{"train_examples": 45211, "image_size": 32, "translate": 0.06, "method": "simclr", "norm": "layernorm", "qk_norm": false, "layer_scale_init": 0.01, "moe": "expert_choice", "widths": [96, 192, 384], "projector_hidden": 1024, "max_steps": 5700, "weight_decay": 0.03}
Rows from block 3 of a small self-supervised image encoder, named by matrix and row number. Rows with one number within an expert belong to one neuron, the router's apart. Each number is 128 + 32 x the weight over its row's rms, rounded and kept within 0 to 255. All counts start at 0. Numbers have three digits each.
Before each expert's rows are labels from the 100 images, of 14848, where the router gives the expert most weight on average: "strongest on" is what is common among them. Only what is clearly more common there than usual is listed. The data: larger renderings of crowded toy scenes.
# router: router (model.blocks.3.mlp.router.weight, 8x192, trained with AdamW), inputs 0-191
# up: expert up (model.blocks.3.mlp.up, 8x192x192), inputs 0-191
# down: expert down (model.blocks.3.mlp.down, 8x192x192, transposed), outputs 0-191

# expert 7
strongest on: count: six
router.7:187207122127126186175151101027104153126162114157116171141125117073172107138146080086212143175095178135099140152136106103117168096134139163087142186116127155108160094097124097115112129099179078154126065137135111127235182078146100174136131100094130136120147114145105106119140116069092141168138185146089150093128154152118140073086113113107168162054158125120124096129118129175151122184118174100131128119101065173080095095131135142147145081106110116117151166136164071079136126108173138130115082099115125104163126151127108180121154124119187090104125108129127113110137078127117095156
up.1:103160112150097117107165131088110105117125115158125129117136153130101132088218085166108047162181187101108135119085125159146144027130125167108135143105129166141072166109128116168139163098126119149141102114148114101077112137154050124112140146131182135158152116155086125139089152069134170127168162114089116143151068142118111196161162131113155203129144105096146135093062156142115079087181118088153142109169149143159082132081071107164120137133182118203132150142119140116178149165129105135091085110132106111160089159152183192134193162137102128083087092122106084175111102152116110114
down.1:135109071073149115140108217141180117126154082148158163126123150142152118104152164131132107080098114147166125084124104134164150173102110207143141133090118091162048137124220104122134212166126137151189119160132097108158097093151189081170104077105157095159106089121115120147074135150110182162115095133131074147118122037067133099103130112142150168206117112125087144100142181095083195141112122115101067107134109128118169115172106124106114126115124110159109109125155106111152149121138108120125183067117145120131132100161146095113127086106203179131127097148122144129066123118108163103
up.2:158110121093097151121157102121111096203098131116120129168142140222151099166138141176149105083111061120147084166165140127141132163150141115083110144116103087180160162086136111127080139129119083192118142108178104150149211069118071166061136107100120142171123172124138163165121131116124171104142100119128120133157130093073143169146138165193125178087131140129109167106125103150105115173098110078114178135068100146112165153149164091105112096088108125155081057152058115133154142164113123115107190113115178184069184097152130145143098143165124133081145119128147074134167144170096109083
down.2:116184140151179142084139119156117090096124171143078172136165143060119160163106083129114132124166135142106169118099099136153101097083140128082121094206130065159127147185128058124205120181148130112186120088117188113165122169072177136149089088134158135073173137092064099115114162128169088150160140155087095151083163106139134116146175103133051103089165076121088125144115132122157129102128187136139174097104123148131100107128148166146111091155120113152124138073118078139150151115138095141109112135139171170164139085106100129163133171187150163121166166187122088126103116158099047124
up.3:104111125116136133127137163168103173084115160167141083117121100203104103166174126076124126072068108181174144114201133102113172128120143137128101136093067124089154120098144104130103167118159087139132147123111118125143140111144174139175182112114137117151076134074079131183108213107066113166110153105121159158077131107164146155115096113151133156143142080142115113149113084095149101127135033111125149153094110111206210121170125166121146181123156161086091151182109112093146131138148071127098067146127152088116144191117136154131130087123185170137088106136136088113142126040107150106
down.3:155096067095175123179103207147134080101110130111108128135142139129134152078116171133124134129109150118103106146114056144143094106135100168141103113122113169242160138110183067207179168091126088136147092093109151153163145080166080079131138114085126142137131080128175141112077140120131084139127123119164123115170116048089116188070118167065118156131078088145117134090144134135167075136096078122131135108093115114122126097145126140123154120121118105157165164148144128102104171122121140112127134126131095148099136130157144189098137174124200122104159157088172164090154025135157166079

# expert 6
strongest on: count: two
router.6:122165101143126151116109159138156061095144136159079103124169120176150105145145136245092094153111111131099126113145119221122131108087122108162143082157069091132189143164124085077091132111138115115151127153216100173068142120114114136103096115122121147171120153167158122170135154177124111146111097140171112137115088137064201122149144149118063139151153137134136159118148149125081143099137120159098105146070173126141149126154120143139146075107134133093033154098177104110096065146113152152123176118144154136147099155161157115138156105091110206110118098118067123146179134122111174049
up.1:122112146159141198137192132158166121155183120072047169140085142122125102117122103149129138118150100095127084061167090112160141180157175124111112129065136151126099206104111146135122130137129179136123126152061122112114125193088115178122130103152107204167148105082100104078182116173115075124110151133143144117137151154115112062151145102096133112063153155090079170124157091107138127090106128134128164171078151170173124090122078119143103162106146174079113107176078160126098175175161174099119144162082139136183197136185146087116131097149173087090107113130145153108122101116120143110
down.1:147128097175089125154072112125107119133078141106174098104184102158066205128162156171098144114133159149185124128120135061062112116157055114082142168087149107126106174079133148114135181155144104141112123162167131092145106091128123105074152072145119102079069104130181128155129146131092068136106073131131111129080127095191204190126102152136159154107076125147126159163147147106083124129169163139182146118103116118130095176168100130136114127127082118098119143124105190082197142149130127139140086083141142115142092160063145152136148180071139156137204126112135158162120119109092150170
up.2:058141113148168131131160083148191028138117153135130069128079155155179103089134130163153176108138157064139117119100105125154142120112123104108134154135135148116172163116162130123165109114124172117109115172162099168110068173149104132129119146145114073066158082157153137141150161162144120112141086179083087174120137108103125131182094132216139137124082118154121179154113146162144104168141121177156107080156112133092164090117099165101082184064171100128119097086094106148098182133100120131083177123107115066118139114088119138114078157119155096105056128097179196114128171152072145149
down.2:138074109114097202129137093134094156112186140099121156139170134124115133133078132145127107091096134129029142068163105120135171131191171122088084169121143112176077145119131104166153158089200103130121138113114150122126134082131135085140140140083145146129107172153102124135123162137072176106088123135210107158175122165104163089045085156104134097094173082087127131115130145109099105118150130140134103141109146123138089080074177076145149063081073117129184155110110142095096144127159124130125190129079217114098143098097132188083114086145110115118136121141151139122127197129182133086
up.3:116147191093161188150140185107151163122120089078061096095179171156144091099185081102140175114124092186100098120166084131136106090075103101128142178125169092176111165121092138175154116135142102137115093110165146160148139103179150133105104205136154100099154177089139117135087096071128146194169125080105128105120090136109119081141131111081145139165130063164119144135114182135159152134164094088127098104154180164167163117133151144127087115094097132134108103148105060167218129104130145171097156116146166104114089137133117055107131082199142122065121098143138094140132108097124118116
down.3:122190116109062049164085090097147144114097180133181137107152122124146109111151131176102102135172133111103102189158021114129146170156122125118103140077121218068192140149123103161065081136109090090091109167176098136122157099147121118147169129115089136170157095136132081085073077146116047132135154064106177131145164156126109136120094144131149130105138136118129145078100137110140091153120171160121137052129145132122125116110107122116130143139082133112125060123127126157192102105143141156124151117129103081080154165141145160123076167125188139178105102095152153135134087155086104072

# expert 1
strongest on: count: two
router.1:148133210155083096137134121153069115144106107106155082151123185145072129135141145085107182090155093092191089140126139085167101139122141095077124103132168162108127149095121124136163108111126175132038119034092153153122097143158113163121081201098169104107140102103085151144071118127126144120110118114085094145121103118182135159103146093147183164099103163126126103162105105106182106144137069106189114126165107127129115130083133169125032204142105125163164076102082157145151152139134118141140136151118085145079132127109081122157116149145123070176182185108168157156102144172139139124
up.1:151159109136098121088138104153111125177154028138159145064111148093130138158085112063113147140133121150185105108162132126172135177148131135152089062125202108140162098171165132106110150101125146081106124091148105146088181092151181126079137216122096142131152097132099080129086104135128113158162113120130131160168079100138105174115169107137098169089162109163109145144123123062129161084144102189193190137128116126111107122130112109073091169152119120092169141153171134129153138191098068096172146147103063114164120158094170137080149108147094171089154100173169136104148122109129061113
down.1:150118107118150181133123071109151161097080112175169135165193117146104129117127132135090160087148136141089159164105156169108100113166094180090140136119127131121139150134173139106052066158107111105167119126100131160199160142121107125143129045113181103154053063131146190112226160114141070110112072117106075148055089162106106094159114160181149154121138132133127114124123145117177107137115149126138180158104157127132088117046083131140139133160095138078133164179143121149107158122141129142122070107078149128061136135182125131116102112087143139178122175088101087132156132093096079144
up.2:057136103137151167102157123181095132107136088134125128112148139134086073120147170140158095126066121156133169131137108069087121131118126181080160122094128110225115132175141145119130066128092116080134191144121138109042123148122175166179117103187125124116178129100100108056155122134134103081127110208136137137119123109185098214147101099152106146096084096162132142081132107122121111139156120136126152085132167100144156170110117120177111083117111076102145152149152213174090110139154150169112139137139128103155131089194114045104106170177110152173153135115083098141129150079140132128
down.2:118118147139055125070152165086157138150094119127102116140133113134133216114125152143155110018124100126108150091092114170179124116143157129138091178183126141123118109107213141110064148135119186173058116154192153133190193076119120097113126106167125096126141127096145126196163167128111106148066120126091130152073178093136112111150140127152114185171134127155124099158113103197171161116139088140211108165081137150135087085122120148174155104146134130134131113118117147155137117140158140124141117106123050120151119154126122168120152128157035093118122122132152097116090073150110083153
up.3:109140118095092153137149190159081145136075067134110136114180147150128117128173133132137131148131172157173154136159095096125119127089114126154190164094130176114089165094099130096106154108137125121110123035164165134107099098148144138129165043158169122106104111148127135117097184184131101120176093182109131111033127090076101163100136144141178090143084141104140096187099110106104111142160140184111162098124124188100103120122216139099098136154080127144105127111071153130180172089196150186135111139151101100090144156118119065156125129096043138154128175082161134096119127134141094129
down.3:137145219170136170123107088113131158160150205097137133132115085164144118126142145110138121145118121112047121199137119080167148179098151086138097163146140117131145139148154118101090087123149136144158177169146116113115179175149112102127108147157099209211166111129105090177120084120071175135149173106135071143134154192121127106064099141117068161142127047103125127112153109139178090117137167191090110174097174078136128156075118135108140066134144133123108154078146142076052108129097137119116117163154147083149131122101144155113138128081169143100169123166142132184151099151081128130

# expert 4
strongest on: count: two
router.4:166033117128125095118079136133135147076196122095126088103083178180120095128083134177153109060089158140075168113168169122104121076108134119130102181088141184145117124125082062096121158162163129132080148100132148102150108119137079187094132114153143039060135113096167118120195076165122147190130114097128139122094141101083143150171059168176109130098155142140137120151136126190134135128140172165098135079150171092133179154157111110135145099138117163156106147131128180155085135111152109128092133126146104135149104134120144134073079110168127180151139150169119119127107153073148194158
up.1:133150170053195117134212090141132125050120129151071090142114089125157130149117110089148119081121096124119083171149121091081082128134121116060126111138144112158156056183142168151121093131156110157163084127107113109140105153093193089232119136106176070123146118108132100110168156159133119083171143076150137141139121152144155181111115138180122169169162174125102174165128144098082086102128132122181096142130047106142072147152184126134128191161162128131157120068161132121116092072067128160078135134138143105080100157141133135102109124117131134117188149121139144152091101138112158143
down.1:138139119174079082149105144120098114173155129090124157138174112157121071080133145105110141182145114118182114075071169146199120117109137144117178131134115106105058166143142140102116144105151184114079154185121203156097037123183056147116149120096137174122139138165173170088093137108105099115119142147087156088130127130126149119087104129086161167134064079134130115119116163133164176142128162046109097101163145118140171114106073099104141079129101176097113084095113068164111115156170161106156103123106144137148114117091117095214158146159182103146112118113191120147164145113164116159
up.2:123118092126122115180199111162207160105080151169164121130108163204064147153162125155097109119124126158123128171111099106153099106118133142093112157126087137144087068134116127098117158049156085166133095065146165151105125144112128146070110092125108104160123153084074084116079141104134133143157176157174112099143132132076141152148181160140219175112136144096085152110121076116127119146115045128067142135109115159098137133126099159098173105109103094116143095189104169112148140208112168061138133144124120114107126074141163145140180201149127138092170128109147132144177092178135154125
down.2:175177135036060140164082149154113173146203146067154135138177128093167132150124147169167099161109122140092149113114077063074136144093097098098149121055107155128109125026141135148181147090161137116154095100084133149158134143083187106178106130132139125153126136162087097095117157185141158105127130155146177164070151115082121093146144078142095156106129092087166167133122141146120177140159174150163160169075122134117147137128124130119100121137120147167101136161178063061175116113124126156154115189111125103121076116159150082096143108099155088111098108080099144117097120162129158136
up.3:164122134096086133130137140098137172114036160101127144139146093108178103005163122097146147093100120105123159099129074128126117138144096095144159123077152193176112073089155099114112146163158156138100178098107116129168181137099148174158120037116142062165210106187169072155161122099132063153107087210161148159127146148148170105123086176139137116135123142149123164135111090134108140129130134130113182152121141087108189148177108101117127093158142107141133126143160144140135095149133102141136122120083132118141128135080098104087134096100191137136099083120116136066103095162182170130
down.3:135134142118153125140103157112103126199116135137133155095138146081148077099114075108115096128136121133150124151150067161146094103134089135106111119130126119181124141132110119125154123058100102043157147102109137151084213187174140097074130059204145158127101204151102200095086174155147210066101157189071140105167110083145173151091114167141121154160123125149128127095152077091151174114146119124125108108146177163115133161112154103108115145097096150111073109165147098103180104113121135102105120180120092123104125133189163105084115134142097078050118184126098151113143123115084098104